A small spectrogram diffusion model, trained from scratch.
Model: log mel input, arch unet, norm groupnorm, widths [64, 64, 128].
Training: muon at rate 0.04, batches of 256.
Data: trained on simulated modem signals in the audio band, 78125 training examples, 64.2 epochs.
Rows from block 2, named by matrix and row number. Each number is 500 + 40 x the weight over the matrix's rms, rounded and kept within 0 to 999. All counts start at 0. Numbers have three digits each.
# emb: conditioning projection (model.mid.0.emb.weight, 128x192), inputs 39-77
emb.0:446506535493473513517524564388485539495532525490541476491471518515588518496539460550449511516537527471494494498507517
emb.1:481528471500497465477496469527506526503501526549506497501514484502509472512504521487514493484510491522482505548549491
emb.2:529499531417494469514509589499509501493497507509533486514548494521493484470512476483492463486530477514505495475518490
emb.3:532493481500525522506488462511496470486481510521459486493510486488492486520481520509569511508558497476491526492476501
emb.4:555516481490500508520502516470539477516517494499512500475513536496501501521472505515562474528435477499534466452505489
emb.5:487512451538486502479477468587506501490505472528491511492517475518487486492509486541407516495498501477489501501482547
emb.6:510470543536503500461489489479475478507497492487440534533491475465461516514513511474481524497518526513503490541492448
emb.7:455471519534515529503509485500478524506498487445480500514472517489475536492541506458492503486486507525488480499465492
emb.8:482495503516472508486471462459521492512522475522488515482522478487508535486473513516523490503528519506463502555471512
emb.9:503540501474468472506508504516509522477510484501517511480509534535499452502492489471528487488398452520483460484504488
emb.10:462493461501489530508525513507503519503501496539493530498486481491495488523487496499472492515472501487496494503499524
emb.11:496487537480506522501486500438477518519496510510491466499500469531522525511520497514489509521516492501513467458518487
emb.12:527519516513574492489500453529528501472488525474508483490472451467480525526483503497502473494535496500522530495515511
emb.13:492497458541493492514528493428479489499510502481496494510506502503497495480529528489494500491552513505512515505502502
emb.14:527484489522475487487488488611519491518512487483494519503471562466511505476485513525513518506479514519496498476486500
emb.15:507490513472519505533516544534478483517477522478509484540506508498481491493511481487474522489532517465513518536481470
emb.16:525498475499502521514468522500464505503479474415464504500495488512484525539477550535503480510484513507487565453490469
emb.17:497489504518479496492487479443542492521489525474470518525473540526521474420544463489461538477451485528529507640502468
emb.18:484495498492494527496498527572431518511524526516526459502527461489522467519473441465506487502601485483500444317491487
emb.19:474508460474493430513505482452470505483494536501514489510538427496521548498496469486479495520443515496506459572512475
emb.20:499494553518549523492529468503518510499482500482549503500503508494483516514473573530555501510537508532487508435502517
emb.21:505493524540495486507544519524505484504509500547486523463473524514506505535506501505503501527541497491494491536509519
emb.22:550518516477513494519474454485502462466512446521489491522498529505498523481520523503523514480442500496506535512486532
emb.23:477490471478472509451508562527554525522502493526512502456485504466464464495502483487455464480512509473500488521512540
emb.24:477463525444541524503520382459561480516514423414487510486432522476524530463430518474574467506591463499467471623511503
emb.25:491500460587481479502473497579507550498498523568485490486537482529455455463572446471450562464476510509512493517504497
emb.26:505525483444446536502497525579468528513501465480474484461506521505488460472492462505541504459470529489492472529466515
emb.27:486485520464521491528526454477515515509457507540500514505505479522526522530526503512524490508478486480493559513499489
emb.28:511494556533471460495493575397508456504496546537503528473562505534510528545481544524532494532471521527520558416538502
emb.29:510512479518513478480502530448492477471505539473518521522470498481511504536491517526452481485481482501470497451481504
emb.30:508481518502515509494520492532479509522526511510485472519492508472534462500472483478462514477553465519514474433482491
emb.31:475537452495490512503469483594508500503491502439528508552487467467498541501533510508501517511496503512505532498501477
emb.32:502537477506503542465498487500513506500504458474520504515483484529507477472471530474455477541485487544504497412482468
emb.33:526472552462432534504504470518460486509482541513463512556536495502456498491569503489539490442554504520493515619478445
emb.34:443505504479464476511484533664493520527535436472513472500516476466521496487475438471414505505479529447489516463522516
emb.35:521514481515493499512486510486535510497494545532522525511478496480484512485495487514517519485470490483503508436496517
emb.36:538473505503538470481480530446463515518497497519462484495543584517506492533522493480532507517459519535506487502491526
emb.37:482515511499497481488517528497519506505486467466529520499444474523470494508517508552517510525479489471493504523533526
emb.38:516508500485554504530524484506527472476509529511486481495526488466483509498475486498509524490514519513490541519494463
emb.39:481469475530511519511510463378497484478499502506504509436484523512555524537498538518511478496549467479506455542498542
emb.40:513498451490536521494484517460469498501485497466512528514454489516507501538450487508516520506533495486489570516520555
emb.41:505523544565519547459478442535514496548476488473505473488444530498455513536463472498551503490628491503503453405523544
emb.42:503499553454477487492508472520474482503512510478496509474525476513468502479561548545463528486442486536481554449476523
emb.43:501454451560506505571526515402520494505525525536555518504496493525461516511498491494479467469528528501499513452523456
emb.44:489494532543520494512562447457522537492468494555499430466485500483556476480487512500485485520515507434508459461501484
emb.45:483516468450507462474474462446470486473516501443459564541506544492554502502467494489495499525424502531455376500455459
emb.46:524455561432437482549462575500483504490512492570527503523515525538488517483500525509484489512408497528524579673485439
emb.47:480564463512498521480509563665522511498487461546464496494552459449506492462547476497511497473548472476526451537509518
emb.48:453565520439496503476468516276503489505510449515442485487521571493555482484477557474480504477618493519499516473474538
emb.49:529479513522500453492510490992553506485549517556556514512474347462476531491507491513513507469186492494475557584518436
emb.50:489579513496530575497468475502493496518512455427482491516481516522495461477463483423576518506558499513478492481497505
emb.51:460429436517543535488533419516454487516492528528535519520482511484556489434512457480390493520480484474490500451502522
emb.52:524513477534540499493500552719516536522501507475517453476488526443520499550488509516582523539410532459491460530538549
emb.53:525497520509460503485493375475466477502480531419489496475494423551474516499499529529554499530457491502490483545526487
emb.54:551401504527441443571550700130447516447519603607466530545576609522456524568562460577418470488622545499519538469498454
emb.55:417556534467456500484475468386535510501460439452506517466476495512511480471488524499524479485662483521536473507498513
emb.56:516445492465544572503478507464485485508495515516546483509454505483450495522430521502520507520433490481487431663476518
emb.57:491514503522552507494541486596523511487490488524486472498502541477464485469508527525458514465500471498499536522486499
emb.58:525516521465499548533469617470557471510483473494499549520521512536521529482498492493493525505529499512521475507535478
emb.59:497535524322520476503521534540460523505519471529518478489453502492538462453545460501475504479528476517508542421495503
emb.60:521478454443465415474554444483501490507470533512486465443530463527523468493508493489436447519475493495510555445508520
emb.61:430474552830494533536519462741524523500522454524493497482488531542526499497514532481550455535407495520492390346522542
emb.62:500523520498453482437468585314421497485490541549464517506524484445435543559457483505592537503474545480512541630486500
emb.63:510516483526466496507477417413513500513509525418518540512518498508530521506494483520509500497534522484495529517467473
emb.64:508505473485494496503486496579494487506514491435510504500516519506470471546524523530525476537470495498488518423495510
emb.65:528522529488529472483479449445494507498509533525520467469477452517462507495526508547516532501612490480489482440482504
emb.66:495471517549500498498496508514470485502493498502492468501507515511480489490506491470484496466492496500504468523507474
emb.67:526551517471507517489474523504473504497461485500491532510514495512533527469517520469519498529475528513491526510490516
emb.68:478512516544502482546536524552519521491529486511504514489490516494556489516478501521527493516461485519479502524492468
emb.69:507466484516471513479500533508504478497470491466466539530512489490517521475502515524500520467534498493553459547517504
emb.70:503492487506494541504510460553513504513494497494495465531473471468452532487451477475451492520489504524494476560475467
emb.71:445469467451486487497507554345520511498522535550524508478506549495540464530497473485461490461493506466505559484532549
emb.72:513541544522473450532508531588510526484496455427488464477481545497485483459490441422525500474457511465491407516495492
emb.73:494542466512498505490473507440492486515504483445536504469460394549477525480492516532557531492557479499526534540507468
emb.74:480531561510514472497468451537508528496493488446521476515477520500502486557493529516543462552484479528438434480465521
emb.75:485467459511507545496514508466510501523511506516515515526503462519472531495486498505491536491550511525521527469506514
emb.76:511451507542540483486496512470499458472516503512469532498562476448526509532498504514533504471484507485483503522498482
emb.77:515433431461455506516480571432489513501506502566529471484553506533493480507534471505437497477465515521527547476537466
emb.78:505529506492534523483523451529502469511485520564487512511492568485503514496463541503476493532528495475501518498510532
emb.79:491482541509477535481483463501499509503488524543470515522485531499502514488523494500476470510508494516515543482514517
emb.80:505504488522472499498520510559499489511497521560517505505492492499484517452519499509461510488490488498528496494492495
emb.81:496485523465540491534511510436475512469481503491460523484494496496521476519493488500524493498436503464528503522501479
emb.82:490511510519497477483484497559488510508525488494477491476498508481515483496521512497535504501442473495496493532498503
emb.83:493496482473513492497508465396516524516513497479490531481519508500542487515489495515497485481603500510506477511497531
emb.84:501474518520490499502490514513507484522511498504480519502492476505486508463517502496471500465541503511496511551522513
emb.85:488513517517485494505496535573496526492496512492490502535528523474522502538485471455546494535526515520525441373473502
emb.86:505503511532490496505506495478490482515486474500524464517488498505467509523488514489476477504517516522447523469511497
emb.87:508502493504521529491502473537499471482495504470541484508468491517494523489532504511494546523432513495488563563518484
emb.88:505480496538456479483516447462490516463485480554524555496478478513542525531486479482516450502586509521468532476480498
emb.89:484490501533500480520510498583526489510477494431479482526512503505504505493507547537529478532474500514540461573466470
emb.90:473522494436519512470519506468450474477538520493464498502482453508497476489522466486446451485559491449503470508519469
emb.91:542518498517495491475520626374473519504495520493553450494493491482562521475501508493543518505489537558547572523514504
emb.92:496486521477483512540450453431501509491483475461489555498498470510466548531471517508525513520546485513496540419537515
emb.93:482511521515498553515522451558544512532522483491539463480506543461446447497462505471484507476371499443491470528508501
emb.94:530499458473539463511519504609499486471508520584444512522540525503544500507549484499461522478458504496478494464492504
emb.95:489500525485504534499488506493510514492499525512513483515502524507470482490518491506499569500515481505500470497485492
emb.96:502458486325500478470522609547511504509488514557511482565516426529498456535521493511424444457533516467486543314484475
emb.97:495480456578567508546508441546492533481465479566510479538492543487518480472469490503534506513521480485503509516440494
emb.98:480502548467511497535516508426514496489492556447496535509483526498459497491524541529476500507455515506510495466484493
emb.99:487542543428520473474473501573466469530549488481541519528477383497512510515495532526546502507555473448476536362508564
emb.100:485500479492462521462459484420508513514524526605510519446495460458538502505478488529502531550450493522483508388519470
emb.101:514430519561488487472547539522492507493495462481450500457487599539482431493501497446501493511534524523491348593501510
emb.102:488552414495498482545506558490534517490509441465476460481532453495494532434536452441508525447429478485495497715535492
emb.103:543504551640480492458503382409481435477466519525458526487525588485472578557454528532464536521420527536527486683505486
emb.104:510482469517498468502509504475517490495528512498493476490486504492491487499505502493501507507521489492488513514510464
emb.105:474499523479504527509490468467502493512494474507482495495498503489499498498475508485489510501510498499509500551491511
emb.106:506519481482521507506510496534477499496502509512522507488517477514511510516489500511483481498447507491494508498509547
emb.107:515520500525490511493465513517514509504498485506465496528469539524502515495489499483505525498514505507524463512493492
emb.108:483508487514496509477479529535520520500500519497495506498518541465516501516490494505530497506528505504510437440514504
emb.109:514488491514488508522515476489502481519491497486500494494508485503468478488504500518497479488532483510501490540495493
emb.110:484478518479477469492538509517490505475526500494521486508486464476479511509522494511475501500570504486495493471518490
emb.111:512485492505514509517510473444506495509477500497531515494514485512518501478516507506502506517454509512474527488500494
emb.112:483500479527479507516498490453506490507494511509496524490483472497520489498502503501488511504506487489495544554499530
emb.113:514516519506476504500481446381545516489497502481505468510482488507487487455497511520526504510563504528512505474486479
emb.114:501484488520484504475502494529471479505478500469473529471513535518511515505497526509502492512475504501520501519494501
emb.115:506493510498493482487503541474478499499518521535506493532535488492479520510526500534512504508493529490488509404491518
emb.116:535467516507522498492490438469492472475469502472510471493511499495438500502511481483456510483432520508488529566529503
emb.117:493524530483516510500509508611503522491510483491505502481452508497515478517505482487521517472536490508503431421478498
emb.118:485518478481494477512495525569512529523535512515480522513529531502473512504511540507479465515478475473487497517492493
emb.119:493494478518532524526503521599532494492504453524518501510501472503527505490489476454520479497531488509493467512528465
emb.120:482424540519499498453521471647508505484529507497517480469515546499521485535525479462566479501400517528490436534507522
emb.121:522468546512539543540488493525534472508500512484520528510485484503559480495443529489511496485576467544485536539502487
emb.122:542475431496536499488565481528545508517454533504486439468513506506475517449530499483373524433526497494521531456514493
emb.123:498514406477442523489460520446447495539532491456475542453596485547414479505500499457369503504526523503504508396528518
emb.124:504511502567488468484492496660526523488530478488522525509517493468483506494482456502542515494350491484513404577485479
emb.125:508509427370559497489469639318464475510485517599495474525491341451492502529524528545437548485543506427472594429510512
emb.126:468548553515468465527494545462486541475493498497476555537378638514626521572497520502769446595468498480482410600453489
emb.127:496527523532447483496501485400521507500496426450533464514503529494497546461495477504429480488563499524512495460519508